Weights of a small image captioner.
Model: 5.46M parameters, 48-pixel images, encoder arch mobilenet_v2, encoder norm batchnorm, encoder activation silu, encoder depths [4, 7, 7], encoder widths [40, 64, 120], decoder width 192, decoder layers 7, decoder norm layernorm, decoder activation gelu.
Training: soap at rate 0.0015, batches of 64.
Data: trained on rendered scenes of toy objects such as cars, trees, mugs and chairs, 2.8 epochs.
Rows from block 12 of the image encoder of a small image captioner, named by matrix and row number. Rows with one number belong to one channel. Each number is 500 + 50 x the weight over its row's rms, rounded and kept within 0 to 999. All counts start at 0. Numbers have three digits each.
Before each channel's rows are labels from the 100 images, of 14976, where the channel reaches its highest value: "lies over" is the class under the peak; "patch colour" is the nearest of a few named colours to the mean colour under the peak. Only what is clearly more common there than usual is listed. The data: rendered scenes of toy objects such as cars, trees, mugs and chairs.
# convs0: expand pointwise conv (encoder.blocks.12.convs.0.weight, 480x120x1x1), inputs 0-119
# convs1: depthwise 5x5 conv (encoder.blocks.12.convs.1.weight, 480x1x5x5, trained with AdamW), a 5x5 kernel
# convs2: project pointwise conv (encoder.blocks.12.convs.2.weight, 120x480x1x1, transposed), outputs 0-119

lies over: flower
patch colour: brown
convs0.82:535455450370580584477486585450549543543534526561502574537457545496459575545538447397527500508534535464544432629484496559495480533434585505490550515488458538466492490453456456512459538427465448498499437500538478534426514483502466513459552499495634407397505563482443579413507521446447482449521544525489500439448436571460475517552541568403452527498503562547489530
convs1.82:434420472506541471553486476501493440526475516490511648542498407517521434455
convs2.82:526477416485436493487541470464539552478600434524611473485507550471517478462450418591551467564506505529511510479441539521473564445480432476552408535494534498561540469522486448546575413461583328543507448469576478511497414511576514587518511539502566586516497518476470544411576479438482528499462459465565445475542609515480505523443576524527499514485406462484526559

lies over: car
patch colour: grey
convs0.217:478544554421550579430554497518562488471485479492434628503419563503472486450407555494595525590465559468463497539509518422551497502483498480572519437533560475472467465486424583525508454469526440499596419440456442530447465600453558415525550523513532477587557562542449543448541551560472501507563476520521537484542422482513483499417415486519521496496501554368557478
convs1.217:586533457516481515482484520520474495674541439481499557477524477529451488568
convs2.217:507446526461557478436557478500484458440578515438550545506592431502508513490481488568478408463382480539461574468547573539535519508501471419486486476440520396540601476550530509470493506520524491433469522488494451524509619475509593531600508484425500591577442387507556548389613473438583489529481400481511505450509565526468526461495453516546526517472492485472477576

lies over: dog
patch colour: brown
convs0.279:379532512455506422548509509448466513384528466562511584505458538617508560502418460503487485515486484476432529437495473521561504477500438548543435589502430448452476472517479507524427433509534562514534497576467500438474557634514570465497489524529608460441571523380450570518567520474428508473452483512522490528473555419514546513504523548519516636496573479479557561
convs1.279:509468410439523469565650531440505472481482531497459446474476494461496553566
convs2.279:532472536564498512477464437480447521554511492567486373473475588553516546509515448496433459550563503498495547511404529497413500531658455457565551541456459499538452535550534555536535435485533515473530511387453538552567566540469415452561548494555473585505524494524469405592614421496481484481440444458496503528445475504503541561537459526543414488492468524463437603

lies over: flower
patch colour: brown
convs0.364:426495469463495475475497547596563505462467446529497490524448555502459492675518477472541483537619507504528361571481480573543491540471548501435517484544420495539554505534452531550419515396544475547430470490543427457509513453584447485473543512564589481525482436466465514440605518516484450421410463560484448551521463562434544506456463505507488491497504490584596469
convs1.364:517498449473512514486473495527529481478480494505527662519472524512650540458
convs2.364:458495451569432464463513617446563461446547492469507503471458477456542634449394450499531475515494456540558549481542532596469552499459467512469490546548485533528561527509473418504582487575449461629432541392527561474518483513462506505489456456506519522466541552525517485498467413460498442617403522401558496575491519452510525426533575481468491579404491546456465507

lies over: pine
patch colour: grey
convs0.422:576565448519462465519429509481442495477465466511571485523561439494483431540491482469494535412471481556555444520445432505463478512380498469463478425434513515515523495518530418627489519455458441527466451522467557576652521456586439502467478519469435375530459549547455372510471434494478494407510519453530403508435505455543566497575544513495453424501507457533502549
convs1.422:489500467482509509523597527512493527630516448519485451512507526525388467606
convs2.422:461523516439505603549425515415486542461524536524548544551559490549470512427550597448491558459391603405481513501466489494472443473468549553609451533452504497481506497392580474459558564486552518498482452487544510573526566432444404487493476607492446543526453467490516540497461554509413537542536480470425545485496466556482455470516511390440404450506500419581496519

lies over: car
patch colour: grey
convs0.390:516486476418456486524450479472512475551486461529477549468486517508623545464495519377522547510565512506557459475496442432448566481495442450440481484505481461363465503499500525471471447513541472552467549553536552528436490490540590463558513564496498573595508524386537586415453476641552449589424536441506479532528502540585435515461481450471557518511502602524600472
convs1.390:467434393459468473494485496500441511533511446442507570486379485430439489455
convs2.390:500499455425522512477472458469418547511397462502510557557502431584454514439547507557492529436403442488573458499527540518595573548444518413506549481513520542505453467599497450480477498505521487480445440568555447506487517504503458512437425584522470578446578473500478554493494575568528519444518521531300538430513461417515386551528525549512440501549504533494438515

lies over: airplane
patch colour: brown
convs0.73:517507441467566580479486520567549466487498535490512450471562515520556461484493500578472443473497546502528388447489529484468440506487515552556456470564436532465420449468426473428500473464475489533505511461486493414529508526438552464467633507512459470528466519476518479537550437583554387536485463474469566540388299517369520534464483523452515527539553465613485526
convs1.73:542471387494496508432436459486469509556562470460493538449467479430379487481
convs2.73:484542490509442467529476476486514503469533519509500466553517556473514487510566467562503505440525432463444499545446509495531420516360437523490558494563570483487480516592525481550501496471460501498431593433467462519602507481538586510569507566535551577562480408466492521494631595581429533512489453496528500455501504520493548569382458495593405576620476492505427416

lies over: pine
patch colour: brown
convs0.439:432496362520442495492469502483557520573465451479482479514523462462409518527586525551417560454494452471494567464594520482494506498528550540595494518517554374479487513462522507580520460491385484527468421566467521515507523620415531522442596494598442587522447510436497500518531439456421477495434533538456472404500426586497497536486505483405475539541451545519499469
convs1.439:533450532452531421481596460491480542559500518514465379415552505524562527510
convs2.439:531469522502506526587524475519481581553418536536450519532444584510581561472555635547455482432450512450507497572449508533551427460505427531547478582520570398466455470435511452470436481580484451503481525509496506435600481461457521527534479466511447440419598480490491561508466523441543462539532572476508451447568550575429472498488646510444473540563499433469442549